From a checkpoint of a small model that answers yes/no questions on an image's attributes.
Model: encoder norm layernorm, encoder patch size [4, 4], fusion encoder width 128, fusion encoder norm layernorm_no_bias.
Training: muon at rate 0.014, 11100 steps.
Data: 195000 training examples, 7.3 epochs.
Rows from block 2 of the fusion encoder of a small model that answers yes/no questions on an image's attributes, named by matrix and row number. Rows with one number within an expert belong to one neuron, the router's apart. Each number is 500 + 50 x the weight over its row's rms, rounded and kept within 0 to 999. All counts start at 0. Numbers have three digits each.
After each expert's rows are labels from the 100 texts, of 14976, where the router gives the expert most weight on average: "fires on" is the input token at the peak. Only what is clearly more common there than usual is listed. The data: made-up waving flags. In brackets: how many of the 100, against the usual share in percent.
# router: slot weights (fusion_encoder.blocks.2.mlp.router.weight, 16x128, trained with AdamW), inputs 0-42
# up: expert up (fusion_encoder.blocks.2.mlp.up, 8x128x128), inputs 0-42
# down: expert down (fusion_encoder.blocks.2.mlp.down, 8x128x128, transposed), outputs 0-42

# expert 3
router.6:532462579469445543532520517482490470496570478528435522416444512570400523572449501486585515453478481549453460556501557416488491582
router.7:489527495402528558551436422522531395542459505485457467440546441586493400511440411587494472470515575533525492474549523516500521467
up.0:603474485472513567504371530551489611530472449479548464548508509524498507506533536480445496544512570498467436425459523580453487538
down.0:390508470559510476493599594481549356503505540471514520530462451518510504505488411400511513458488501469589590568515453446510548445
up.1:493527471469484383446488528402570520520425525426502551569542440573500514496489456587484521520460522582495481493449437539547504534
down.1:591641501552514522478461496506533518439550421524544444421513567473508475497488468527447450555478487466390496512553573562489430435
up.2:440505550547562491425490517418454570525494483555435470541555523450456542475434487440528454533546492522545489520514387571613530544
down.2:628567527574461519503500487447422459573467477510550454523537446555528533482492513531531538467420437465507583525500480465521393494
up.3:540433452496441602575496456481496552473502521525545500519470463477459463478556546422533541498448556527394517597413618502458436490
down.3:554473494431510493482497424592408504516512441534468525522459526471517600512573495618494470406439532511534429494512474523538566491
up.4:537439541482488469483507488496525458476488537539491486418520475492515504425587442517559505501546483535448396515526489475589528477
down.4:542525515518499509491404512448486576539528470469480512493484425419536431435425495467473547480629508528475475492533570529463527440
up.5:503501532416458417442560586533530460440619561531444562547471524455501432482506591433437554465556459529453463458522485496606546467
down.5:503502539495478522540589493518549506575488479387472455503547419479551524500522513537484526461507496498546588511482500497497528569
up.6:506471385490531590417407450526466480522457561457473608522486406415484567536491510479578556484437561524536484585501428490437531580
down.6:539576661523561486497453495428538608525443443574444444483474532555492433475507494394550453453526535515533483488530481487542606478
up.7:453526456445511503510456535483494574512521476585410462541512493420571636459463522526513475499530473464575507513510460528554468556
down.7:567534516570526508537525477441475475502503523462514406539481587597576522441520529534456496451430517451445571479567515568570450475
up.8:415470473513577492486503462551489442496503482448558426442517468531529447487519420495514473529503557516475594418492536469518441480
down.8:426463509500436471502498517516542429502612436542471494616510542638482516485468497492379537536461443542508467481483500455544534415
up.9:525442461459467548505565502484453593452458511499509482581497443467539536498501517581615439465493467572461584515496433505522561491
down.9:534480532518584585462458578551456530569516532396531555514432506543507452524530580421415604434541584512504435506500543504534459620
up.10:461576523491394442492443489462436491542425544490509554522500502495548566472443478508458494453515556452566504588541579396429479613
down.10:623514497492546411458427467421487482517552393538384493535535572441518532466521602488558549569488413467577455485567478588569472417
up.11:539395489478432523483431500513472618498536532449442492476406450550481540442525494526576519509464577460499436605503554516494510498
down.11:554510551444426534538468370493474586514399496478435500508538536439531471495563511470542504463506494526487529489554493486478566469
up.12:578378484566528476478484509504439460501566560487559439503531552523549469528463544483492553492450494445462474424506452475539449600
down.12:443653518459534482461555459426571438545497390572537541485558420435400510489456474545581537472467545585560486540472561478484471519
up.13:372556499524508565614514449530517534510579562523477549509446537476454547488469415526384440542398539516547493469593548571562498449
down.13:523444408459513477473405565589442549474455550467478457480512462448529500492600529408471489544617557547511422578491497473461508528
up.14:493567457492475468457482484543487561549561477465498616586504473537504469576547483516555544539476496447408503428390522572566560475
down.14:432478534539441488499518521552545395557466531546518427539405453495476470387379478453494529509614469567563576485631554426488534456
fires on: "two horizontal bands" (30 vs 1.8); "border" (19 vs 1.6); "saltire" (13 vs 1.7); "diagonal split" (12 vs 1.8)

# expert 1
router.2:572434549574541528537547492429499453517462456469562531481569489553439428587490496481483560540474531501475525532447518571557577464
router.3:518509472522557486549536430543548522483567482516490506542541496456460572509486527443478590426538458591566400509492488462546526526
up.0:444557557534448566483460543451513526392552499461626464497432434493536520467529522567610423401475475472515506485559538493483539427
down.0:436497462422452486520554513576415454521543517445519491398463472438448422599449403509450521493543541460447523518437562531498495425
up.1:542563556487522500407536525546549499406434485520626448487451456538448496471521462439527500497510563502533471555496464492466454524
down.1:428357573531540485476525425473502381550481555480504535457534509405545569539469561570419507538479426484555520495514438409465510376
up.2:566575493492480483483494558532483514398516424480487491425591564515507483537402486486528507461498425426433426502499518540449474530
down.2:493428496491555421555511475554465429438574535423512531518493538427569522408521510489517503532450549494473607528572535472540540474
up.3:558509523544526485478518527526545437462475518479517474559488390485413467420476534501516481596543508536603416433515547509419565499
down.3:500481483511479428443479510400499417536538502517513455436571417465527560517482395466398588541504511511436525451522525484507423456
up.4:602565530488409513440551592403457509461541448496510567517498490404505502593540533449527462540538524457545405427511535438513507453
down.4:421469405533584614561521476573449520458551492479553415434495548502444451521480515513474509438463513479480555455538529518507430520
up.5:450473579440544487495463616636523468517462589531409512574565442538528478485548557447436495487403532451536471537458515586441468475
down.5:531487546560423550505411517422511520466567411527505470517522443533553486540395492486540492493508517509537465476489540411496496461
up.6:540541603562444471486544551514469474458481405531520542505475457440468480567559602429469439496517382465466517529539517415550431437
down.6:436472416434517583488506472514441527567516544451551427512585603543524539471398366553485488439597467500543543433507445585481493613
up.7:566494609398405419510471557518469544438478563452573482507553535464466546510494426545524506468638457550465437445490544500507428500
down.7:485586395528540498499548446553500535490492467541525524507519508561534538431534611450377461501368489501489477522487515483488546504
up.8:510453492525532565466509485493425518521567577486526442511411539501516467464469491596502474424422516542528492559550434519518544539
down.8:579512472579528517523560529604535461491530524480509640586432524564401476532527546463536451510523498562465529524477566416474434480
up.9:484601485450483457596460538551565468518468476540581449553522425549434470413521482422531514585490477478477397488600533486493480614
down.9:490435424475555503468436413536452377485527454525457534433496465400549502516470458460437480430555509487569581541436516569479537478
up.10:515497459356531567570408465497513640522426519445548408501554475482556526435589566426487490577568519533479436509438538506531513547
down.10:501573576445398406546493537452501463510565452457429587477431386533466519442342491537524584467534436549494479504514481438510569424
up.11:596517632569534540496553503501452498539538503452563504459403461569509504509495450572544528563516541494475548442461562440449411479
down.11:482542370489529545501468489526564444472521507579574504522436526444568424449484503426421469581482495498466515472580515516497554529
up.12:535501472429473501445483483483515443510518512556355613508477561526498452524533536444504516541488543470510476557600500497519453575
down.12:509528528530565480487452515493502505514454439456540459591580539490511528532532583490559520398498557447442510490476435483471489471
up.13:509543531536536424528516470518457558521459505467474573497421618481468498506496483498601482438464557489492450509437465550493506528
down.13:537457422458536522461566496458551364504586453435504493462530451566442469487493451519482471489509514529498593504522575528544500467
up.14:415503539495444457443537533493522449506542547536575498514540515427518475538537521470401528565477556393478524435458466402576452524
down.14:557514503561513504484546588450483517474524492542544483592432489608521496501432503568507520548530462529556462599462512501473459444
fires on: "upright cross" (47 vs 1.8); "offset cross" (19 vs 1.6); "many stripes" (18 vs 1.5); "plain field" (11 vs 1.9)

# expert 7
router.14:450450399487551413420441506506528577530467473517465540580572590522492511544485468406433507497470515472563443478590557492558426479
router.15:473500599557543424451523555520461522507540538484453524419481573441538512465497496527506436433508500632458521535505510522497519401
up.0:445513476519498540475569496541433519467476640518464642596460516543525537499442510467447537454520549549480460526475507459449485556
down.0:499497429414570513413393478483598487513524452455525429462445491494567401554503466467496487478509495507503481499588532544505532455
up.1:485511503518525613501495447493459511478529508395565559578524492487535474492473421449491517512455507470479408496539549468498475488
down.1:515455511490534511465498611477496496378493533509462555521430435564427479528582595497440568451604496450546576514462474533459471590
up.2:406459476488559413490478693524484536527533588430459456532545487564560511478509513541426549550424519523571548460424489518499526488
down.2:419486480528446505412573401397415426492489413458532555551503377455534541443457465481536445444618458497472469552467499497539582460
up.3:453494405471540516401517422482609496516535495407483559503479563618443422484522524525408445387422494604528471469457522519513500466
down.3:465536460525483455520431534608448686461519485574536508517545470466525495507493475509489470591605536517505473542593514413573465464
up.4:477489497431492515557406511631479524454470489515547501527375560502462548611615431486427611479421521511529583447502529445567545517
down.4:453540476503517471471470541483512501506503434481501393468541408557529559517557557512413494495524548463486572482455437403581513398
up.5:460370475529476543579530448538485496600518579496456528508465498386527507485364427426506497520502464535458532431477543451556383538
down.5:559561527427449526565440489487448591507438508414622573425451491470490530547505447546438573525505497549422474550568495393455557499
up.6:504512439511443496456483522517604513362494415549496527448496441528492449507451536460481549471482491576452451550528502526457504459
down.6:480497441467525543585526517465428466606524543504501487580595584525470553541533449470486441541502497345489612403493526500546486436
up.7:443525422562515491432513441448496558535507543495438512439487613510506538474470422503500435461407559498434390539464486539563439521
down.7:443451528477501487437484577511521541484501607520541400374500440509464471559549491552507499480526471519494509503535532485510445390
up.8:509501455463502568538539419563610524479548614454458431533507484589498472584525517502495511459414445519458545454559558434546541496
down.8:487507436534453529504413584549522482474502473491432507565531483549515627512589536446440463500483551518518550504380452489502504406
up.9:529450419480451424491492625522483440453529430516584530546536516491497581504494511540394546440465466440521556502506409464443495440
down.9:469515512614504434520486468499487487569514558490492551535451434523514541501506458509505555479464536537534463453459550472427536394
up.10:549522460511494529568499493523585552480508479518474452526550531570525499605529486566455565547402408498446455370460552521490557451
down.10:364464417522476524490534524549503461517543448514516455501480395548461514474541422445453478490440527469529566510440484482515466453
up.11:487572475563543546513451444539522554478493483405566442557478434582503506491504507519451442551484516422467479436526505533506486419
down.11:440499439506521543436538587567500472497550627613454560570497486490581532562549476486476485544540398552505462410584512477508528428
up.12:544484571586492516555470475589460494408456504395544462479500550439565505498519505530561420523541448536530447489492429524473539349
down.12:501445500528365529427522549507543468564436544534473442564486478555454546509511550505485572457564462546552584506551455426496500467
up.13:434492484576463537405482382461526465511561458494572552484502479555534481522629503456460509514461607532502596470568525536542529462
down.13:567573551352472456537502551519525545521462543531466554576462528482456526489460508512493515492494465537403367509395468567529509487
up.14:439518571508567445377505490527426532397564571456444472585511575570602480524543506600495400532496435535570493529536422455442503477
down.14:477455517535450529467545537493516426491473527423630521471465466477499519447465526441517478486494488431399532506437472491474448536
fires on: "crescent" (36 vs 1.7); "rhombus" (32 vs 1.6); "corner square" (32 vs 1.7)

# expert 6
router.12:489577554510439525443500459525450431475469420495580422460548491410455506517405488522452441503530574444486623446536494567585456507
router.13:539547525565523549472569479476455458397485517562519422494441527429569462421514447485504435486503474557569483556493414580483537421
up.0:495504473496425527505514488564538405511455503452527463557488479538521472579552495465497522493503517538482481661450540478477506517
down.0:560523483517528516476615469434501555517597440515541495519549553517442512449503438519583465501513458446538547455499510532498536524
up.1:517458545519525537487552566533586545558476548475404438519528437501482481380545583535507572535634464504525459524501549506556506482
down.1:489572456497510437559472500510387569401551495504598587553556483416566501528392406542536497546433498485521504538550375564519449432
up.2:505449481465469459507573537476452526511499501511558548585461489471472407435549552546504392418476541493491463453479434485524535507
down.2:535520477530500431499462480495518586432511417404481476550514433523530554490465574506452457458543508459531608601496462500515555474
up.3:424482471461506537576405565527586473494503499489534536481538526469489527582570528514442523502488586460441544445479617469530469560
down.3:457510446499432556453484577503489534568429530578477376533475502482488506438453402443484644531561496563503511480470394473534567459
up.4:527453443500470550470542514470418599518501504456499533511409506567484446456535568454406556458498503572459455551428446522490648494
down.4:516512554574505374506518448520468503490524494459600474482477497505433592549439544582586539491523370379483480556452440553480484530
up.5:532562596421530497480484515473475478503496409430400558452492499488454533489427558488492498532551468536516531480461507445565446536
down.5:541529378500518454523613397506499516576444525505578408527557498503461470440535501503546505513587437407485428526543443612506501604
up.6:550494464515508500502500600603474379526562522399513531504402499529471547443570597581481498493472514508519522488540467383538542427
down.6:600512409566538624478551559520545477506454521482575597498428462593509470487513591447460550502533650510542506437564467466503453446
up.7:533457415487521519479490516556415529553469445455447427551531494489545524446552476466543588525447578542431433529553587508487508515
down.7:535537574458525488564542478438568499474491545590599536471495459540438540511468530582499365418525480425548529497511494492558482473
up.8:524472567491473504474533545476535519480516410418447559525519509429525425513546473575484409435453422552413473511582504466427490338
down.8:553573481529465514424555521504419529423472380434473583514414493501369517498500514496507493550497629420537523539515524461495434437
up.9:438538372494561427506504513543521527457529488551504485489468523502517465450479483457463612462442503475494485483497573519536432482
down.9:480531367532444478441484552490561490526609527485480536433484450485549513500477504516483505499490513518544529514416541516473573453
up.10:496523495500517482486483452569421570459433589483556422480451420512459510526516515535433482506528515547575497507533563426442436455
down.10:476587446639522577470547501600446464365503550474536594509485600534480481385509475537488391573493505517446584514525464521487435452
up.11:488466588583437483467543500413477597536501618484449546546584576532490579535458577512569535461492430485471530519460404504461437478
down.11:529536468477535521528429514541414440435507431502456461540452449538413476515502477449520530511477534524559397523468603490472534503
up.12:484372481479443495503549497521491563559494474495598549590514542442592473444477512530548515543562472556398493523537571535513517352
down.12:464567472485456533496524468469457450512464432461514508451473495434433516419398524446451492513466476512548455480510455464468416491
up.13:552487516530582506514545464439541457498558497500527390504505492522483501433518484509524499421462490560535487532570443449468522493
down.13:484445498515469489360453453519575560466508451522574556588498473530590536467456438581427461517533572469442506464575507496468425446
up.14:502389382439502495487469523509547465522443518544497503454514477572592608512605565499443519535517551476495479462492550404477565491
down.14:541512517549467545492502532505439539481434468515487427554437516538421544500509551429558566554595609497422458479497460458509421407
fires on: "flower" (28 vs 1.7); "gear" (18 vs 1.6); "ring" (14 vs 1.7); "three horizontal bands" (11 vs 1.6)

# expert 2
router.4:532495512447443568573479447537509469440474531560528484478476520468528486460434545453431539377461438602514502565552501415438631422
router.5:483480537589497476397505483415497511473562534515540461525491449417583586453475446507488496541580446481541453507545508527492403464
up.0:533475509569377532471472538455504485532505547516453349473471557531493543479559488541518495492523507494554500578511406531420440474
down.0:567529489540550505424558499500516498498438454458576583560585398540567542497470552498446492456461432513592513478422426478538557477
up.1:505536499558449437467446522559401530486415458490475443424450529489499423498454456439539485486534520637586425570476399514492524458
down.1:518522477448477450517593519446453442456540511452560552506541500443421525461513541459530511512481381412578612452524524464488523470
up.2:511553527436509500466577479422489512500470429499435494457402554554584465455466556534496487467385441518509422390579618539493547488
down.2:480446477493479566498459492486433545559547556485565433512612444501547494535528507435545503502668593473510528495485450406556513477
up.3:501547504410485508610519522456607471490512415513445460525519453557500508545531488451510430468455491523513436582524507550472535491
down.3:523406528518448504432489529483485475545510527522470595509560494366472450563520525490512569627548450477445587493497427465490474386
up.4:528534549461450507554428507446492480497445496584501519532553533458584504567455414491446512460556548556542547501517617446502593521
down.4:417468515530463412596546448494599604578539477489460584470490597488460477479535609389493548545479521488451457502454491514526415549
up.5:510534466525680510529462416531457572473445511394515503540534460495472469493483486462463552509426465523512552423490435487511482488
down.5:459476474489419513568562597526563413449569555502467497538500560514490586536473516574488405598580476426453509488469511474487541509
up.6:486569473404485520463542529488468531532540532389527543521505494499566453516571501466525550479493507530541466439484611458625495587
down.6:485507536484511531570405437540500482420519464601503561475450552513423568495402474490450480530527482508464512462619500539475514398
up.7:472495490445543506584549478527444498439513635516503380511439466566434540502607475489542512521499378557498463462526548523542487497
down.7:475543475456516525507415522574572482512476400463498432537494400527521494581584455574416522494459592456480576486440536432529442382
up.8:576540485424520481520551508528582442448398451512511438517554407557444521420508471468419439562540418447565361536544541500514475547
down.8:411514399487485517452510590520520448425569514510449476493545491522497448517448440513457521471546535511482575434566553473576415421
up.9:504421501447577447518534502516592468508525445473523408473577498546436495482522494505526476424478445528427486530486493512586525539
down.9:523535471522450472398594537457433502524493446599454525431534562492509489565514478528472496475488597542542549533474530437541473602
up.10:537465529558413561655407597396439478563474502495444426529501547481515531510556578524515523530494469558463605414454481550488430446
down.10:529598496511480525464553455509545535520476554453523515532506445471489461498563545416605537493539500407524496536455383443392506517
up.11:494518485437532483433487503486481511388456534469419498587406436543553494470564542523515519450479476461470501536577622409501492531
down.11:499468542444526549559431458591534439484588528496463512394446518469471503461435458562530497529487557613549504496533444587522544463
up.12:568504548486474551432540501567539600495548513463542511528557508481543475537530504431462570464553520417531507543479438344474425514
down.12:414467529569483455496538505427539499477482472489575499543511517611507613468504499565491477582502524513425506475549567515482592503
up.13:395490544494501502506428457540482572529576493440583534560518566527504522485594524455563511467424484476457438454520524467500566526
down.13:506437457434508421530526533532551513510484430533517443554421533495454413504431499481478500484582466550460523516545522559562512456
up.14:392526454600494469541419420458464504499463415499541537526549502431402508544537436399462484493419547539521594506527445556497588483
down.14:401529585459535472524602539505523580535494493424433457497436491546625556518569519505573515546550442450506573462426576492546436457
fires on: "grey" (56 vs 5.3); "white" (22 vs 5.3)

# expert 4
router.8:479458520469414588503507475467613457484519500434490625482528449480486510571517532481526510478450494455478513464520564487486490517
router.9:500435550465399462480519459527522567514527443556503568440539453362417512535395416547477478444559559453543502494589576526507568495
up.0:473472574544505482451514450476474432498592530515477453507427481508527517489546493502526413484562538609483555480437457473542472518
down.0:547490367514486502474522523642424537537566479523550572438508467494488462547574492549491511529343547491517483514473507408489490380
up.1:462437475519461400550501427557478572492481485540493452505519439532465508477497378485478536524467533489430622528537543469556415506
down.1:585542558518494561420528478436501497525476548508495495489405583506468502498438556504532430522550431575531426405502481451395485589
up.2:568638501507536531471594482588547428497553461499563505504568502472491483432446490485519475558475450567543427458496468480486518561
down.2:458404496434534465539447627428465542578492529493470444358520497476527525529522521557485492429445536498479572563445441487453496476
up.3:425488424503415496503430536457451494541511519518443553470454511453462521573452486525445511519498556517482523492536480450475481541
down.3:514594573434522449553554456472500524430454403499554486500505434511513474493494510476505356524505540600495489536417545552538488485
up.4:429481492484477458545511501449519395527551502567497459565458452459463515503512487465504449465532505595549535493459466455512480479
down.4:479522409520499515402458545580522487548453539478498549586537485609458534545520446539473518492546549597463488460392531479467523481
up.5:473423540587537442395593457560535425491488542525600501473543471452538494492445426553504504482492460494502487487533471358572460469
down.5:545576523497519539522518470521493554458584503452428524403436517524548444495509526504537460512500543455538464540345462527511460480
up.6:623514485467425486484473654495490496583510473546504540526489539493446502581515575537610561457437483439558537471449500373514550488
down.6:408504526420508498438527529505486473460492447481581585592496455525518505519470516502352442494523501534500507481440553526574519477
up.7:454533540491464500485502532463480521518399514538451451537488582476440534522487424507469485547490429437486439595530518437570477474
down.7:560429542520626484463507524516488517448543538487581456412451480428466481442519494523530476441586513400483458449490472511566515495
up.8:447455466398536457522429503538565516518574455523540496531535587506556492452547544557502424475473569539509500484578465502529510483
down.8:483540521607429463427483507493421500457399533462514572511516416488478474559499483346416483518526494537574481524554441517480505472
up.9:516537392526400492482542495565492496448479505376533540536479503558489499543428506530569429511501457585512486534452481545468413526
down.9:562478476469498538553468488506546614481474504630402427480482562503513513512543570453507570553524556433499487484561466497566497512
up.10:508470398426545504536481429489504623474544518553534468466506512460536494513535552417514516419549385470526557559541480438535502501
down.10:480524594580517424371521432470518479463523497527576528494455464561423551490487513525431491451461441452612430568579473516460507581
up.11:421475524443479496484556496452549383539529508507589412551461383430531527475476457469547519525562500656503548595480458484517442513
down.11:527513417486484524507502558603466503506492475466529552470605633500503465524433468594403616504423503405472555355556484467354446491
up.12:509588513438418552576488485578538491528479516552528424536522545514604512501661433519614456504413483514462516532547596476525490512
down.12:466490518523538458471543494403548485415528516470472553443405524536515555452374580531471472545532538489507515495372418524451507498
up.13:553518662429485448487478582438525551505560523497548523487478506421468447555463577521543490497491551528526594479537430450445511542
down.13:443469405506568507498510549599497430530441517528480470525547500578443447474483525448363519463566444449502504447492551537532401481
up.14:450554451526497475465496511453569448427539517546525498631527444527519559619481533503499486489422402489500548474458471484590542586
down.14:512529502487432408490540581548484474494518412420458514431503450507473444450551588511493504411527511577563494520572520407506440451
fires on: "triangle at the hoist" (21 vs 1.5); "three vertical bands" (15 vs 1.5); "two vertical bands" (15 vs 1.6); "offset cross" (14 vs 1.6)

# expert 0
router.0:613450516546465425519538526457517541538451506573523495564493518589457527516531537587563529487490520475529411427431493499546452398
router.1:509426481465516486548536565472482619585514596545508475468508478541573520472554524548570610534472478433445441505464521483428506507
up.0:474426509555379547517525493409520548578523515544544444482460548460536474483570566477442445525451506551406600583438443481517446526
down.0:544532492419518409547595515513494471454597446587515474479511559623489449546535504640527593468497498442484492509482490440516475451
up.1:498533422550462429559520558443538476430508525429494450524491518406494500503572523551380529481527544524572534562482504472516463535
down.1:441467562476526457498439355509474482500488499559551495475630536489389605504487426542480531528487475506470583458547465488479400498
up.2:488529483406475433449535520605491470449491520567471510526412466504533533500370583506492441440544471498463531475587394489471563484
down.2:492550507473472455462429472456505500570459477510549491398491483415449549442542513478545470483599538549527584479499515546593415471
up.3:530489459471636443417502434444527543532597486499397540413573562507458467576458403551505467549500415537549518533497423513534522466
down.3:478521530537422443564504531477433498528499515574433483539614561496485529393534486414553501523586523480513475395542504502436511531
up.4:499540483560528453510509564532507513467449516536442429548459515546445511460529450400485475492407510533528554487521512493526567432
down.4:497472448480373458509516523499505535529430534477532587572428440501508478601482494438571572554547485486410497516454475489482450437
up.5:501558594433477412465573561509459536486495435532526382499601461534521549487475443498499536588410526424570516524490474535485539492
down.5:547487430411526509523459522497430441545441494502590566564435506518523553428493566488488552543523553520496431581427483484450434447
up.6:445529501495550518471432462417536473538510562490428481553465416553558492478518524585457622497489504542485548603586484461505547508
down.6:518479409489509450519462548501428501582534507466503455489537452490497499528469527494524456496464449451510530473537537410518457415
up.7:463503479439570513468529512516503612450550485531428513457531535475534457501543563600433542433524349616471514523429505513415480558
down.7:483341511529436445590609417470464490492548503547454476611559555413542503459528481433582433435517425371492567477520459507548550489
up.8:472482548522501507520534451397489412527559472594524399437432548428491539473498442457447543491495494535500561521578395616483521428
down.8:471441448530516440425496437523461586498443611456498504517602514493505524558498542478554451507484479517507504477437503502504494449
up.9:551649533460488546420429513487517449492464455449481582511460467497438533459543427437472507511528475489485467503421541414435493492
down.9:533565460482561499477474528497480433426510465515604543402539456467532525518509332515356583527546464502463453495401540509498506493
up.10:455604531424457505509482454517555437510515403496488553512499585461497551415480425531473502472502502503462534433423427544510453506
down.10:577524529467515558473427456474493496508515490486505492469555450435475535453511472480392474603490414480555456505454519610587507450
up.11:493508568519515429508527452535471460506500425485501414474496502546452499486464411478498498519602411477552508534562593497505518628
down.11:430503498479604499518556524551516467469535413437537420472550498438460500472499376480379482487476428472560532519526517562489371469
up.12:515609570470533587419566570408471494475435422524518453464507407491426555459507527474494540537513495531492443491450552498531565395
down.12:464628461410575474536474458510429414506516498473509503438558474499466515441586420507387571532476492452459468503455598442505451486
up.13:457511468645486447474458464527468387493478552541449496558554507457490500523516517574518490498532477465405590554514494466546503465
down.13:485473511500473523550480572549578528476594445525531482432461556460562485462537457544505398452496504566553483470498467601549532488
up.14:467517472513572468447492460448575488466448547466542526559538513473485570433393516531590517483453494539479495448492579501472532524
down.14:601427499512460450537473539395510466529546464510463488509499478498571545553530557538448427561584426517610501523429486488573454432
fires on: "black" (19 vs 5.4); "brown" (16 vs 5.3); "purple" (12 vs 5.3); "many stripes" (12 vs 1.5)

# expert 5
router.10:498534489482486456481535444417558531534571424531470528458499542574509585513503479467512602434435544471466478515483486510467464482
router.11:503480461510596564590655526546436515531500512478427507537451449520425520530480575516498534481428532590507453536577529408514568510
up.0:467502458498515463476505457525503513481504557553476458442475483559523552543519516438474557543449576577513488529489506534556424469
down.0:486608580517485573545481525502450469517553486543553432502483379430546570504577523481489399480609516512438512439469487529456495547
up.1:488480373510535417517490480449476539599508470551479457500527500495414601417477526555535488498433509461525573526514381484472494552
down.1:533452450537445539560486523541611470543418482504437518564484529502448484447548437520490471460477589495466535446461565465480430435
up.2:388424493559526418491411532530374508477474420541496404497565457458525491547480504467549425486541523444502524542495552515478562587
down.2:506592540534430515509550531555585461493505467480502539546536479488497495540547488502474468449501438536558567459512475507431477433
up.3:559464500585464460462508580542490434505524496502555507462484481439503509435409534551466523508536473475520477554482474389427480560
down.3:503471534478555451480499452486464517581565486464463507538456537508359602418454355546578533542482470466457411524495518504496518452
up.4:528475507423534425424581545511569518584487468457509436641461494541539566526491506493466503468486404586493492503461550514600494502
down.4:614428497568467478525512493552501515552626484487521496420516488567437431530533440549389479552554553490423511497487561399518540447
up.5:503591446524500577514505535511506546497483571571514468550474462515486442560580496461539477461623484518424569499460581494610508449
down.5:509466521486551511539533550562495433501494491441435544445529448511548436419505512460565440496431506473514476565580486537460583578
up.6:544431521489510521422453412462516478502482417536570443441511513420527501453437436492472452425617444448553490581556476494521467584
down.6:439435459475516468515548535576440447519505436522491494543468509542534614527487563491470538460474512468506552502556507481483474406
up.7:512551492472496482451454493455520535397512503460522437553525454516492523495475478519524510475630496472437474480394550583511496621
down.7:454582524542502412540507493558518373494469459506575507477510569467490574518550480479373480447436504416574585434513503484457468520
up.8:416528544443461511513447445468519516512438423477509460537527396518599520492605537472446497507523453393577439530513509426408552467
down.8:510498590424434443572455539545428458561549522574558489441388540492496514573572532558516558516515524592433409538539562523506543460
up.9:430496546473536538457476496531504466492380446458549498483587430417516480591531440486468528553536499538456516519465521480510510611
down.9:529511480503454510514481532458520483607508473523462452495599540475508455476465497512452488447578474549529579511484449600539452455
up.10:547474550482570473544489591476464548526410597486435420462494529516451524512497451491473551480525480493559459456460534487502522599
down.10:495524476494485539462483454542558478502548467581525583559419544457465508464485491436499510583400408480432401540481524576455484481
up.11:509531568454482465515420534489502497511499514534450515596485454447416478475529494538499447469536479546503450588486435597551500516
down.11:506489438570506439467606481561549532498590448440459517458497510470570533540477483559419536518488437483529579444463537527498520534
up.12:585489550554520470494469531461555452439489465567428540580472487508517483475465464501481647543563554458526491552473381520502497464
down.12:459544446586470452441456563499533530567458520374552448477492471453553543411593536512520390409471441590492467481510525474480466489
up.13:495424507615496577566481418470467444526580587440514610541453493516472515487563484403542570434433492542435448438548577532573578565
down.13:570460510394502489572483457526433621513430547483514480484416561476542479546484532516561403545615417517463522470533530464436496498
up.14:471457496519547522432514508559470544504564514517455577543526500535510474533414600499473540507567597523474521506478571526428537606
down.14:415515431498492423493417467478490452499531552460534501524504475379498619498491531526475438434481422491570472546583496537533472462
fires on: "teal" (49 vs 5.4); "pink" (34 vs 5)